A small autoregressive pixel model, trained from scratch.
Model: 4.92M parameters, 16-pixel images, arch transformer_decoder, width 256, layers 6, norm layernorm, activation gelu.
Training: nadamw at rate 0.0013, 13200 steps, batches of 128.
Rows from block 3, named by matrix and row number. Rows with one number belong to one attention dimension. Each number is 128 + 32 x the weight over the matrix's rms, rounded and kept within 0 to 255. All counts start at 0. Numbers have three digits each.
# q: attention query, key and value (stacked) (model.blocks.3.attn.qkv.weight, 768x256, the q third), inputs 172-255
# k: attention query, key and value (stacked) (model.blocks.3.attn.qkv.weight, 768x256, the k third), inputs 172-255
q.61:115152127135077075125145114121154100157101111151109178154166180127157132123118114142074152083037102112121136122130107138143127115122199162097136138179128072135169062089107091093156150144072172114087141175130118162110140173134086096140178183148068136148
q.62:161167165112133115136124169153145090147069114126181083140167158204115123155137157106040141151145090130095086182232103158126110123159138118163123071135200146209137132074185091191053152129082151134067119053149179111190156137132146153049151084237124107140
q.63:108145025128140134111211165196123125090179171143139136164185095119163085182151142132069147119165089097080137220148177142158082159039083188132108087120122146187115126130158088155100152119162076070083087181121134147084100200111135113115149153079200082126
q.64:159155084143088134105121137145125176121161140101105133150153151052120093136123164124117106132163148142139097121148054146178124088120152128123154106189117129131161087113154119176132099041108104149165158089146112134112162123099081112149166096134068153056
q.65:152167135140137105175212072136157122099181160141086150117026160129081146155121119112081133126132107163141118142114155192122153184156144088087147120097136087109102144093098089171133164133116162100142070147093091085138089123176116158120120090120103142151
q.66:168127131176086106122038088130122176121183164124168101140088085148127111146092138123102183107147132114123082082148073146155125120083155155157103109218121139124077151167119088173143156028097108151125070047168220139128165115091142115142139124105105078140
q.67:143126174193157105083074056179111167157152067111162108157113132235139080138103127131048162144156169122111135160159046116152162085175162138155096166145097148114127119147121105120081133136073204173148078108161183117165223182085134164162143112147120086139
q.68:134120146085155132106165138132106132147142111166084088138118166096115170075183108102204124132132132131111127092161165091191084106101083138143159168071089107148117118103129143107147110173088146136171156141158128156102107133109117127137121197148139109093
q.69:132179111064128122080159090071129134157083126137119147124172120084075121115189132106186101170120151164144132131114163127055066108165122115139150115106133117144127121110158163097154121099115123102173157131106053134098158111172127135077160166138108121107
q.70:094183094135059154096149092077154167148108120133086222095070121152136079136138093084111095138121160065129158145115188163174109155170173089127137095103141112050125142049099142105141129151098204099075125161104097104172097181193153121152109121168136148137
q.71:084053176193108073178164163184136108074196130108144133167160125144173137123094133086095147060164092101129114100137105152117177159128145157143095153107101162171097109132111108156113152143124119134095114125123136130147157151155124154151091150053174098149
q.72:163179044099170082188125251115187125088125131124085076140108106055134152124124121182178138145131150107094115094151082163182099079077126129123118141146105116140161141083128207085142087103125058162169145193081138129093107098101091061147139186123112097141
q.73:157100154119088087125148148098123149144100114123123089124176130114092133099108157160151143139150116182110090123160152158145102137079083152134115107111136109153118125221118134146156120135151117104135146108127115115098198101128109099132144186104094082081
q.74:149111163072114118138072178162065165149102103117213188135192059129125081121087145101117139163139163106125109098146126116109136108094119164155098105140163179202122151165142112134105192062143135117104136067130189143088159099137159114153128194118149086141
q.75:145066153144079095141173155119115107155134130117171136122135113163123144123086161100079123085141133171119130103070129116065135133123157144149065179168128107141086148177124100133114191178147147152103080129124157127151139117139128132125147065073143116158
q.76:102176192170134116093198139170158128137165090143075096156092184176113136133089177136102088123131143163119108163121150151170181144107121122124092106091088107176087163123081095154140123162132157132086159169058109074174185163174110144138147148096149140092
q.77:202142088168116167119078134123089090138115101142161143144162105169116060147090154111101118153158157165115126135113085069119107086126128139113118144184100107131157121135122138115114142115129119155126142154141137166089161159092093125073155087097130142110
q.78:075101113097160172199132195166133071111165180127121184133132092080183112143152125056146069110114123069172146066107137149102182134143130129135152099121136140140134126035145136132119147091124116136067158130117132126175043137124111170100098105121149146174
q.79:116053154160104087162115126109163112133145175127150140157153140147147151144154079129107110095184099119189162148159082110186165125142200188148139150121110128135144093097145133130109082134118153174125104090191176127145096123121153213158111149118095098151
q.80:088109149119203118147165137126156153089120132104096125134121142143150150105062087139138128110151095147154195140176129158183159130126129166095123140060101124129109115104141175126132038125112178137149112186180137130114160087115161163157061173174150086162
q.81:154124137172139089116147061130134142151142128146198092099084117163145132124165099158096132085170129115126106130119080114119092167151162154121097158150099106103096153140139097127121185150126099138134074090105143099133156112123113129163137117136138133135
q.82:177155157142149147133195134184127081134144143148144175111093129091161148178134104107143114163116154110137126124100158093156147163104094142076117122163123109098132196125101122166138131141157108106073146106100168098114089108147133134145128152143143161132
q.83:168144106156145115110130089160109157164110103101153081124098132167113145131082145138127141137154139140089102140129094108139128142113135119112082157182143091139101194171111125138148148133156127119093086106118150084136193116079110109160148104123106121108
q.84:102143115103095101168165154122145128106107121166124209126127073154151123115103092111114165086155141099134147124172123151192146134133170137144109108157154151130093150104126113101143147127107118112070094115110170142135082128177139127184121150116144103159
q.85:074151151122119161118166061104133121151085056101141152094077170207141165130123069176112175068160107146086149138186139149236154208139171110135108149066183145142118158140074126116171077151129139094084078110115129082129151119147144135169080193147134091127
q.86:151061233118131062117156135151080099143124066114175178114156115191131095104071128108108164116117150135095136116151118098097159138155133165160081126130158116187100145182131105142124182205121179110128066086115141125154204113158131163143127179131148069183
q.87:119116076092113162128110094098143117125118187138090136108116109125144161113206086142121125102123091120171185153143113117141109124160133126134188137121156130042143068069127134057101055153140141150162138153170123168138079121098148111154127034164088176146
q.88:156166172147131074126145142134108121133080049112088104104131198180047144119061119175109178157098124187099112164167151132142126180092144121108103146135114084137114175190101156159139106232195137101135127136060046065101185097147164103105128185081151129095
q.89:171152174098091105083111119091051150211069096129193120116155157197096142106075139179106125147138131210130113141130135058103098144115142172137090167127129092145113172232109167096095123166190102120138100139125119121094197097103163086105144130106126133122
q.90:141139121157159107116151080175135114154092113137162104149094127195126137106138164171091113114113160126107125115122133095131106123127190134110111191170144141142064202171155099156148184130120123152113072123105160086122095115105084135116184075143119133080
q.91:177154134170152053146084083159157178068189197126057119144128167076086088183125144107115139148086142093177115126153121168120122098105126139112178086115107118072108127083173120177171095078077139127202117087148093099184228181121150176087086128110072120136
q.92:168098139097168075110158151102091120105141117114114121146089131173084168144085148109133153109124119178065106091124067076083128070156094148166076160142141131171134099180136110149116181131095170108181124095138146148153193089158091193115134127099151049155
q.93:112062182166105069175160139109121122151075099100117172104144153135134106171106100116100132078119106125135132139165158135134138174165135136059094131115112114109119161127115156189150096207144151123084062105097105105153132098140142150134047171151115093173
q.94:160079123122129123159157130168062164121147179103143100135191127087119122105088100102127147136157088177137118115171120175177082158065074182109105093091102090148142099186096120138117096129095118148143085125186143192105165113109152099161064160110156097129
q.95:117146185191099068131075102142122128159140145130151085122148142156148094099095167130110089133082118138151078084121103115053106119122114192167126087159117109143097136177141102158139171134117127136168100107141107113148179149140121129089155087095134098111
q.96:064116084132184108134157073069172118147122103180176120103133136185131139150120112123124105140147061132122192116164111111127118080111133100132148182122151149086063178125133110131138078139148137173124106117098119105146199225123115206104118130099144132130
q.97:113168106111154151090102141185064129043151094139214213160158127121122084122152076123168085154073193079192168140080113108120141132170201159061084133129122152174115139167128102108107163125167101158124116172109144193074095105121182101148115150060134166136
q.98:104154116123198130122142116097083170106073176163190142160059191179081074159151147148158113137160092156132137139159204138125113125108140124120123129153121130109128170142151116118064095017094143127144129147179118171198198071130116151103143115162090087123
q.99:136137138071126100158164162134140168144117116138079182141158087121132119146150080106142064049173124085140174092132107126129124133159093173168144112144097160113105090129088119100180140166124117133163081149082123090121130098112108072191128160156148183116
q.100:152149153114087095098108085142137157150137120147128149134073118130172148089140155134145145138116108113124165159122131106074140160063153139107096181165113127119124097108096179152080168112115130119071095119144114133121147096045121121111094137056135091171
q.101:157137112073062094179122109146094106152114106150147168137084082137114110132128118066137161096161107112161108168127137138119109118146107140181110072166140140093116133112117110162139117071089151172143114056192171131115077180150073142161102109185113094178
q.102:107093091134059055135027135147117139101136120157170186132139084152169054169136154182115150128113158085148163073136130182097145124072121155148037027147073225101126150113070067160127160127137172148078126126105171167155127167139084158108089132123162093100
q.103:096107112129148138107128102152158120146046053098147193117138121107099085171164124092079171161152122123058057160140133154113134121177117149107095136103153163126096105119099139171110157084135152060075108151140130180072085083098176122123106142178128132190
q.104:159163221182125072141107114117148142123124176117111131128077174117096148118173123114052206152154103148131085193138135171088094203095163108130160148123084112033180140126185162134166098074183100101164096127172105135123147109114150129121146123140125114161
q.105:106144141117143180170190162087159134091140119162149141102094125125111139113098122109175111136158182135163058143103117203084163133135136128104154090141085123104108116125088101121147099181161142095175136135110147106121136167201075091102202111096109157172
q.106:094107094111136189112088100190111131130095109133176160105179115159109029113131134101106111178159137078106143143192130117187154162106155107098139114086157134146120113160103122172070189102145122151119149151131162117140128122130137110103161081103153155160
q.107:129068093143185157035137112113094113141121110130135128108095194165102077183104135105106167103117078156200136170101117097122096155118099096104108123111146150086176162153173147110110109089152140122167141188176088119116184153057142121136139147089151129105
q.108:125094130137134083116126103034139122200083126087109117120138133101117080139166158148108157069144113162123136166144131136125086103108139101101090082089105102143161149142176105121139135105134126154155133125176140100228189175147122139096163158185135085062
q.109:158135169126109115095095106131112188095150140127093104118096152136174118065145156090067143128121126120147133132128133072121119201107113136176116093144153117127152106135065158097158141126105150103152089077133170120119150093139094070122142096162158076117
q.110:178178148107103121063085120128146008255138147123114052160170119196084100119104096148111118136137049149152170164188220152067094100120108112112165139138166150118098120118110125142119093106128133143192113119125106155154152167094188196122179098065096134087
q.111:136074158196191135118195060080137116111139115117115100099112106101133116046119196105145135105120151180158126140117132099100138141160113142109129121198144096110184144192144115139150120121157095144076147166115100167116129134141085108135140146090175075151
q.112:188139140156104131058082087084101154207157119073125161134110120122153164154131169083085121072117109115179124058110154088146139115063134137132163188101097205124187103133113115073140075142144094093144129139129098064182133115130151191218138202114172131106
q.113:115161132145076142063075089166135175110058158146179108137143140115101060154171139186097095119125188136127144201113165194139187147173130070086155135166095129121131133141151135111109162098129088176053189112144202069143167127145158110106162105148159144169
q.114:170097105130101118176062131225166131108145163093121135138126083118112115169142147138082170143188174130118104114202127095142152119118150145157112087154148111113122055104172139138059145157112141110112122140111163137220070136155108121147157137112149140168
q.115:103106099161180103157137163095157103145114146125180064128111108189130129115128109052170126114200129138051116154168157172169105078128143161142119148076174139176065114139142162136092128161137138144141090052117178149177126148112135160090103146140158124165
q.116:143152140054143091164079171166098141090134124153134156150078130104130132162133093079118089119112106110126121119062083163125124159089115159155085182132118163134173129120146120135114134106166119105088114084136172078076111104084123107109096152101127155137
q.117:131105123163095120118166076102112095094131122156130155141104125131091130127103090091196190164112158109132126103172116160121092097104177152136104103070118141143137158174123084139154117078105124112149119147135094222089126090147150155142146145115100153117
q.118:133124137164146212114180146142122168084139090145145168139116160101153101080157135156160182164137144072145075172151133132152174122157065164119111161181097088104118129143134141154144042063106119105106066048176129160106124156153074107152090167107127123124
q.119:108167104093204125092147116159110113117096094122117188109153125147093160146132121077122105073140059118156096095181131090145128130177143098128119145099144176146132136156138140149121120101120121078118114069141113139101122119087118134123159101145108140179
q.120:090146126155122113088126077087142126134129178100111111127104124169188107191075143071125137156137150216074101044111159117087140134152139138131108089127143156100132101150145120143159101124115174127148094134137133130162141140186141181099129123177137077060
q.121:078149145077167139151076087141142144114131103168148185142086144140164128165104136123185110096117126128140149121104151105111147157118169204093122102139118098146118087102113108128107100151126172083153104161156082145115147133161131124131155103129174131086
q.122:140125139068181161090040126184168170142184085133137063121128128095100104122124115191114166120093123152184139168088152165090136125085149144103115143088132144056170072129102039074127091158139072171154139140096086179130144102182139155165131164065141137110
q.123:132097173170183114127142171185146090101122080115079137145155139116083145117190147101127131144093170078144171098225098116124144142158114076106110162186159117125104128134149150126064148164117061169065156185079175120118140070080110100153171090118138135148
q.124:139108128094136144122089083096172124096124097136126134103057156105123086144125080143124140145159224095101121183143079173141141120115131117137095091100146129140089075107140135128139148131161109128145096102127191142104134153157148101125101178110160102171
q.125:092176097170180159109168101112136151109110096078103169150117089118114152160119115087177120177117140103140106131180121156102163189103140113098065106122117179132128145119159117127163110092172121185104112109150137111136107159142145171060204151084092103123
q.126:100144123109087106108107136150137143084194150147138126100105201113130108159137101133097147097110180067128116130057073134134138132082103125111080085106108161176103127098154135094109182134138106120151121122082146121098107099123169079200076145113185125110
q.127:106100138137162145092190096116134112141168059125143136161151085106142104122119155120124124148059151112128171067132153124116163136078068144072090095121107112126126126115072134079117141178117121134088178136178192133147154159118117137142089081102156130107
q.128:129122090125133055121205156112146143182119185147140145116106057145135194137142135157185045079152075120137103099162140102091132067153121152161131086114099128099102120082138105123125165095149163136116116107151140113163072095077162126156088157141087102139
q.129:148117072163109119100140056127150080190137102143147146095057145148163098140152099104109114143130197113187167129121138155140149103137118149161140123104135075188085132170192162129147085133118137138119134104035169121126122185092132145136118154169150133180
q.130:168178116130116104138101133181121111099087126133175146126123075135110150122087149155122119141125139108099115115088158091099138103184165090122163137100178137112130162147117127131103125128120119109155146143121146077131143142121095134162147103085165118132
q.131:123090140208123123107087138114149161118116138119151139118091100144166069094155199114128109079164232136142097077117127096130171116110142127151146116148158144119086071118077124165148127159145084069085131075142165132205119165130095161101134132166128067176
q.132:091112143111148162093129067141123109132086191149156164142125108128095104156122134130187111106091118127133071124145142102101171080085101139063134120143108076103143144137135154107121159074145135101203141044134113131142093126140162134124141111092131150148
q.133:075144125113124118095097157131146108133142175180123068122156134125113171111110117181113159081122121116084143081242121086104109122102173134122160175138162077072128125103129085108150087137126128071204150142073153123195082161117125175164181097144122117159
q.134:165078163143138163101132162110105117151115152133119090098129129082103140171154112155091098096140125186130086141112074109144112111110124097101174101092111107090155116140125121128141187107167091159142169127086164141114132085133170059124090154116141118156
q.135:131120160107109156135061082129121186141152135125140145149120078102134166147145187161105141055158093124152148101101160132113135148080118165191106138145109194111132143115069123052113122072108133105043137138160141152078108097116132066213162112162100123160
q.136:069118165083198098120105077185112099128129090135127078084110110114158143163140134105171103126092134186053105102147149094176132151168143087166186186131148122204130114104132150103172128127131074127148182168139124132136114179135145113172128132158093105127
q.137:149172101099182170086138136149139146145187169130129129134105113136167226047160133109161088124136142165127148136120147128090157126085173127149155159133153089127113130153077069156163123127130085126112106104075119102118130108164144073131130128119146102114
k.61:118138088167124107080108166109109111149152103027085139122154068088128175140094093112151069140114145134132135119110137097118178091124128111174158147060107178091106129123091123116132137159153153070222164153090057187084119078118200102090116105077157151059
k.62:171108104154121122192091162105181080168097178128126132111131101153136129204109162102103137143179104143100082109164128137142157168177116074194163105062163069162126092107118156133096158096118153091151118100103190079193161180144170135057091126100131093127
k.63:143143074155093107188086178117171133141185110090170126089079135120083157103122077177107178148104180133128149151089096196093136168067175115142118097114131071140143127120128182067114125081187129081176079093061153134155115119176145112098000148101131075199
k.64:123137077141155159131175133143157093167105124124120137094135125185165121104107143128089188096108143164082188186128166117108156123127129144192123116180091137125197180082119161138098096139082148157175112163141232152158125092104186130124114081155151105147
k.65:141065111134095099114171130070113157088126098150166139100185132149157090137151088110137143116155100134100170150111116107137094106164115137160151141140098167091196020131126152159114123142157164150169138185167174156124137107097117132126131098191112126077
k.66:105191148068103131110165176103128179093080109135082159108183101048135096102201220114171110201132143107076100076107130155115189145111091182136123159113105115048071151139124117085113122110101138074149129168039096187165099193167075042095162089072162125139
k.67:106093151122089128123130092142173151147093143093081068084179060041191138183186204151126088105103100133109122085090156147111192139133164092181180187088128097108100152111120119127115097138140134136092160070072134144141095169099181067133149097126151147059
k.68:087101104133169102173126097162127087140128165146116082139102141114158186145108096144126086162049069150133161114120153123127129114101152166143114155139122172148117137174109116113115126141109127140142128137126138120103077124128103182111128116141145138078
k.69:064063115140210108170180107129102024153117148133151129138062162186168146090081010160133184089167154129152169183166129125150120111137153103137130142165155079167173138139111109170112110109125132168077107110170216107124098093159111203139117122141096100170
k.70:122094135099178116087192123173059202197117119149136158119170088117152194160161112179202127111190117143165172160099105138137078089127096107138141154124133095102137142167131162115090099104146125176141120076142199116135192121085113135153097156141147127100
k.71:134168120098064112066099129095155200133107099159117115134180122038097124114187206160144108187096125108100037091143099184176134139105144106164130108135131171084103108124168140106141133120154154129216104072083092141205151159130167020128108151112142132118
k.72:157157113146053183118065127136135055088205109131105116146130178146096133096078160111051144202111101194044150169198168098098186173088118185107082123143156157145105130158089103156157172111111055194095099104100117134108118177150152161111165125116110077164
k.73:127105140117119156168111139166105000117141172105192170137056175211148064096095088138076164138068101105084141171162177190113158116096151133101120119128133102127216077084140166136173143103118080143124107160129112120133075081143120165156127133112111114199
k.74:085187109126156132140186143159116143114130101105121122156147095041196131132180165145159103171146155104101077076090129154143156131084139112122085149117109084121044174145112150122072105129120151093111079093101129177123110183135115048070078151041205135184
k.75:190153105098113119113113146123106172097055151135103125085144130088125095120154159130116105165124113103165085121147086159134131104083155100157189098124093148125153070122137176136080126118108172107187092177106088133112130162151137079086044133128157117102
k.76:131038121171081108069139075117152143129112159109128127161166161148126135163115169139097120093111123130146146112126147134144111114109188100115156090110105162061228101113218063140146104146139160161176119119091144079223130083094181114147119123184105178166
k.77:159120124156081141157109124158163086134135158108111113114142170160164130110102123083107119062105101137121184143111197111105164144110142121144154135112145092139158157119138120145090122164179127129098142143140111101115113132126204167130142142116104104168
k.78:126223067140088107032144114080120237142137066173109120130149110050067187137169161156189142172150181171126044111116085084171095127125133140171141108178148185121066146208130134110102144118124161111186138087114146154158199141143135066099133181113148137137
k.79:124204107129093150052134145089132147175114089156084156158138122067082139140184136161172168142112153112098056136147077126158112127189131118199196128179126177096144101107094198080195140149143181099183124127133089191128163172117135093111188135175151161046
k.80:108083081101142154095110076145102138143156142162138166153115146118134088149133152131114120139126103133077130122183121127182153095130176150105121138132189175143124052164061167138189145104118106163156144097156104095174151156105098112125205122157109113045
k.81:093139133122131083150140148102123195115077137099076131121203088049107145117176152121156145202159109092165095084135100176130138134179133117149133127103091118077110097103140105157110139135122170131129135096107110211140123154144130103100095091108133135099
k.82:138173164150106106159153090104045206124122088122155120179118102101100160121071119097156102188099157141157152076059145115090091160149147140071097115112130141062134121149156155101096162139088094109109100121134085127138156117147145137097127141113153180147
k.83:148091133101125166137133123155118083107116156085143153108178164154148085109114174086074095156094085123142171113098168151066167112097136098070126119082119137106177103082117136129105114138101105130105116192097054134088062154139158123109097107120147133147
k.84:129200130165143138046137135113122239158161081142092115164139087074124139129196157149184121146156164117150036119129070176160129126104127155121133152096149108099074122160109144149125130134147139116156094105095121197127206181164132054108129144066167081135
k.85:116034213102192083123116068152122156173154172120146168162119147117126067151176156132138119110089088080205128135112120199116113112152119109089169095119154105117157100081164123134198128155153122093141136099115110124159188093126126118155177080155075112074
k.86:096105142118155071158165107131155128163056122136161118149135065090192139123202140154151146164106117080209053075103115212143117104119173094136157107134157094132099072139149167129109141136127120095131123043135103152151123137096135050098081144088122147099
k.87:142100151122185126126093152124117175147129108129125099159056100143093110149127065129173176079203148131143113135143074122162070111183104139137185160114130125203102107119082178156176128143122154136132169112239152172077175195140073213151154115149144100022
k.88:159029133180083136145104130166120000103169169141207186133126157228188085125075133129078135047092093106099212146094188164086117135139134109057123125112155106144255097091182079130151129150161047149098106179149095054105054061077169135170117116170067125173
k.89:138029120111184123186126137184110005061146195098138186130081172135191071107099127087110114064093107077098179122150150167128126124118114110081145122105105079175216096076124108162153092146115112113097113155142066062089052130114083179138088119144094128116
k.90:114096158150113125144113100127098083112102141070111116063192167141175145109136161082102120131145106124186148113128150163063183132139099092100152133070087118122132094105138148185124131160137124102126142161085070169123146147088155078112052071112137174130
k.91:139123146127084149104189137041118128120090063199193132086198110155175141136157149178145160148113094147053168115083135118147170160169102149153065193199123150047084162145025127099124116082160079158111145155117119120146089155113067106107175101155126147113
k.92:123113121133135154140120119138153100154092128136142088112128125157193129133170126098115129157074155135128112141141126138137196077116149094165159125184105176133089074092067174228117132122121166097144106131184120148118081118159158133136148143147135136110
k.93:136149123126081105089148107089069114196122144163211191137123147133146148086124114171119159148082117125132137129132153222179092130131112132126124068150209154084202044152135173086166119079115081155174105115162045084154187108070106049145125160172097112120
k.94:099155050104134149146126157159110140112106177158161167152129124114153064121155154121106108173088104108012131131107145189171122115114159174142060159078148130115163083152140147092157125052099132139183112159124117110147081169188077147143166119107156072112
k.95:072109133066115099121181127115116126116075102144173210141127104105114126095131145126148155129138163124108103118145129190136172103143162118108165136137102079097129135114180114122161132076069108106133145101063114135168111072156078097155140145118109163177
k.96:155108127110139112100115095191161111098103116140193112130171115147111147165081138144115125127131107151092162086198091169124172081107196139085125120161213159080132131096120126139078153139161151140153202161126116141155092146174170190105174119116133132128
k.97:061131101163143140114176149097085103156143108107157154145133181091199075128120102184167167118141206079172138183114137150147123084146160110099108121150111138096091196114148127110170104122216087120119123171171141112128146112049104156108136123125134100138
k.98:090080150097148120145185129150097154104102122142118208151068183155105133140116046102189091125158155129091149126109147184119129128112191165198131165113086138183128090139128129099046124088131109179113119034136120075154107116178201154071065146104122159166
k.99:119121157120141135159119171161139137088157081098099075130154081148154192104135130093169112111120118120129146096136120157085097145122154150063143143159165137212124147138133143054138115131105139141172140168081091112103108103012155070186148162146108106120
k.100:132084132136132094184133125138107159112119097147153138161112121096137132152121137118150177094134088127056093166138084116184112114132089083126135161118105126094178171070133152118074156143207151131113130122073153123150122093190042096124145084110114128133
k.101:176113150115101099164093130136146134189124126162124114111152086105128146146137180083130122150062150094131133059136128057117148090150143161144134172140183066137106110152093138123064108140082130134145118097211152096170119131133124179167140089116140140109
k.102:190124132079141115149097104172139164123133124172194174132083135090188131153127127135157142144097102115122128184134089121116141120136124098138114133114099124130169125111132067102112141158167158115132149036127183121157118182230137103136137107130121106111
k.103:110129125157160180140166138067146081143089142113122122093138164116149064122136164137127140104144237094183078094100155130145125088061081096049152122083135090122049153144140111093089089170134141127111108167144157138166143141107113138102124119123163170135
k.104:166123186106205184147159149055136181095111164116088213121092174086134113123137157209078124121136133139157159122115123106124098148107096182182146137103142073174145123115123126121075140127075186166137140100085101165139146163123085094090096120161130147121
k.105:101154155135156142153125090087093131013118109141161123097114098164081104147103124113163150133156104101150084114156151121159126121186185107096106109172085136105157167144133084157210125136106143160149122124160084181088129126199108168146188137188118095141
k.106:095127085144129116131165123125119105139107177132172133115158134195165103129148120081094124120234127139075150136172166137225126047121158060109137123089148135211066167071128124163055134148177142122122136181151147087187137197078129123081129139178123120145
k.107:087124161142150132142192150110125129092159119145114177146154134161100134076147156088104110123096127111132100089071145147131102077070132143144122080106112179164084170116104115128145101130073127115191136176137122146109147091055153151154067129126114129109
k.108:130117182182130113138113102172166186095135161213076109127111128136096153120155099094115074134105121154104137146101152124083144187093104094195136092098126126175139106147148148124137121128066145162086137110116135119157116113152131131097082158164141094123
k.109:163127128116149127106119123165117129120123156124091114108107149110165206158205149159106155138170123100117118091070112065076081137092099210179158151157126095138152084132142153120121135150153158116155120111106056075104173144145071088123098152161137117175
k.110:151129164110097128114153189110124060152124145073102159124150149156111101119140105097127138109062127136132132101205180107106054111085163179116123096095118146141065126097136138148124133118134152104180147155152148117214148083059219128091083055099135098148
k.111:107098109094111168105173096108126163151149071148137184102082155074163138143123128092192097135139143194127112093057080117115182157105130148145126093154177093144149157147093089117156104123099152103141139123105110174114117201232039125185099163162144128156
k.112:202134100148150164073076117110156122154150086122087159130147126124187121149112168113142126090127105104171161082071092113097116153148046183170136117115118201122113075074159079071120114167125110079082136158153067124071086165062156114161128159118166096137
k.113:037121160191138111140133133090134108145140170185126075125141141109117051158063099159155128133170166121092140186139147083145141128127126062157133106119180129164125175100183150154073075158109111159114116131144116101162116234190124213102121110112178143130
k.114:136120116126075138171089102175160134220118187083121143100134079099122179138156112127065146146176117131113110161178111116137118156133115061182139142099146084165129069108082105145092132134108133128135095100114165121177131159151118073116140071183139137127
k.115:061126107150173103080109100114155131111114145148097049110120141117105109095105100145161090165183169144092130098170151149132131094111080105055125103158173103119104024138134134153095166144157154137098126076170181139127143110154173127026166128108133159162
k.116:129140151151169143157149177150127150113131103097058183129141126082176072141097225194136169103156095125129109177154147099161106105156119074131106155135109128099148099083098202103099143173122150090140119058153134141096092081022117140150187118093151119114
k.117:116149115155107142078157123086102159076141093119165118130133193140127125182135106061142161115092143097190137149107152156120168154070160142113129134078098139092109117171108040106109144074131141123146145079158124105052142159142118082132109144113114118125
k.118:103108130063125113064096140118092184088126071163154032132133087091101161124108091109145095161072185117138134112080105142101132098153100163107133189148105126109132160130137092119088125094124106101182110190135089137127124157203122125142093162121134166104
k.119:078144090138164181161190152168123104148127107145130080116150181143197104096096132124145171124140107116149106071121142121135118088134092125073135127105142137141086163118136180087150130138120129091131113163141128125122155115050095160102133163149166122131
k.120:140140118121103126051124120132161125133128166125114143115103132172078141149141102178083108135099150161104112121143142162070163176132176134203145098098167085071162070151078066166120124160124147083135135093123118171123171169182190148107129109136137144120
k.121:160062107135152146092108094162104148155140120123144136142115195131207107149111132179164117155138137110184164160156099184139095160112143136085112109144122135101128137137078084155145092139138141164102141111103103125187146170185141110166147126120145132142
k.122:146137146176125168086165135135088143106174148125123202113116131055165157136136112174152195106141110108205142157010181075104106140146126084109117105106091110076178182125129090134150117143137130115186131171208055121094123076163105128166092109086126122120
k.123:115095127116115136147161142151107094189138094076081182125109049135138160162100160095101179107169102146131098176160142150086147118126141087100140140143096087143151132130097187169130144065140155145164124058049128118122165196119071178103095145107124112143
k.124:167134125180123121076107101137121190061109138130132095118170093099146064126127148139109131118127134108199093130088124126108142093080136151065117126163100129070109096141138064183092116128142126135066117101143131121131126190255084150133111119088168145122
k.125:091196155115080151129126110093158201105103141133165110129149122146154111140145145125126142128087120127155112161135129197142135129120134176095118133100130122093126082104131062078186143144158171121149126134179140122125156115174114090086146165181127121104
k.126:143073147162131105135152100081112174114117110107152135141128105109155078125110166140126145088095156086186129161081102112127179096139119105093114150170083148190145161098125154121099156125131138142092138080064136136133104173197075099161139159080139109098
k.127:164161084170112107157120093115126088158086149155160146152118094165124146186126125116141183136145159141163158160159159112093134073124144047104111131138152123106101091104123142130077123144121162176071151161108149127149153129144121114098146166145125110131
k.128:175184162075111087129156130131109115088112141146151141097132134118147213106110101110129102158140135128116102077165121110120115161165127146201137139140124137133131071159128109114114164123134127083104123110183090077086140072174130120107094166147107139081
k.129:135180115135120153072096035134171105140108112154092132107141078138144175130140188128136079161128152167170082082086112127084149115220145126117136127131167078135097083166128133182100124119119109138178131184145111122139122143193162157140218117147107164150
k.130:098085072072093110153107119112106103072114160113189174107102146105104116076122158124152124091123093107090131165152122111190160096149145116108115108132142134154158136125148068112134121136123126130123104155082108130122102135123070109146141119139177098101
k.131:109111138144107127118113064159159158094089143185115138103126149165112135140116132159136112154135181179149104136121155144161124146111101113194123130104106121066125072163103107170147141156153144123144132141119140194128143169245099149071153150158108176130
k.132:125120076121103171142138095144114122143118078128218154113137124132163096131148182125131147125136124116155092110162128080177135159195084097048111131113125176133133168136091133147089145108067113132105134146154158080100144164173106169147091133123130106142
k.133:163027165064076095160127085085119096102145141127161103109135163079104159117152105181155074117139142104096153098172106152114146136112202100095157110150153104204109155113109075118135127113068132097141162098117180133224155190109093116125080113122110156103
k.134:164150112121088151164148182174156107146142118114116080094102112132168152064152125149108182128165126134115124123142126069124115146065163119144166129138102130149174101123143190133130128166139093085161137109105137076089132119112113107127043130153140108159
k.135:147139149123186131124129156136143103100115089134135177118097166107185116189131137185116121083102154133129073118096084141160129177146093175140120106140124078081155124112160174070101095194149101075149117070124145095122170120121102076203154147124140177128
k.136:093028147115127110155126104190110121147119121136050138115141093154088142108137082155122148123114098160108086122149081127197187184190098162209150146170173102164138142141126156125102130119088094154083124127131119131202127176128088163113106123118132149095
k.137:138119160177128101134161153168129133087135110141114118106130136121192138137108139187146164160201151099183164153114105112147107145118134152155114071152139110176145110116111100139167128141130097117163119166161074159111142074142041093155037094084137159119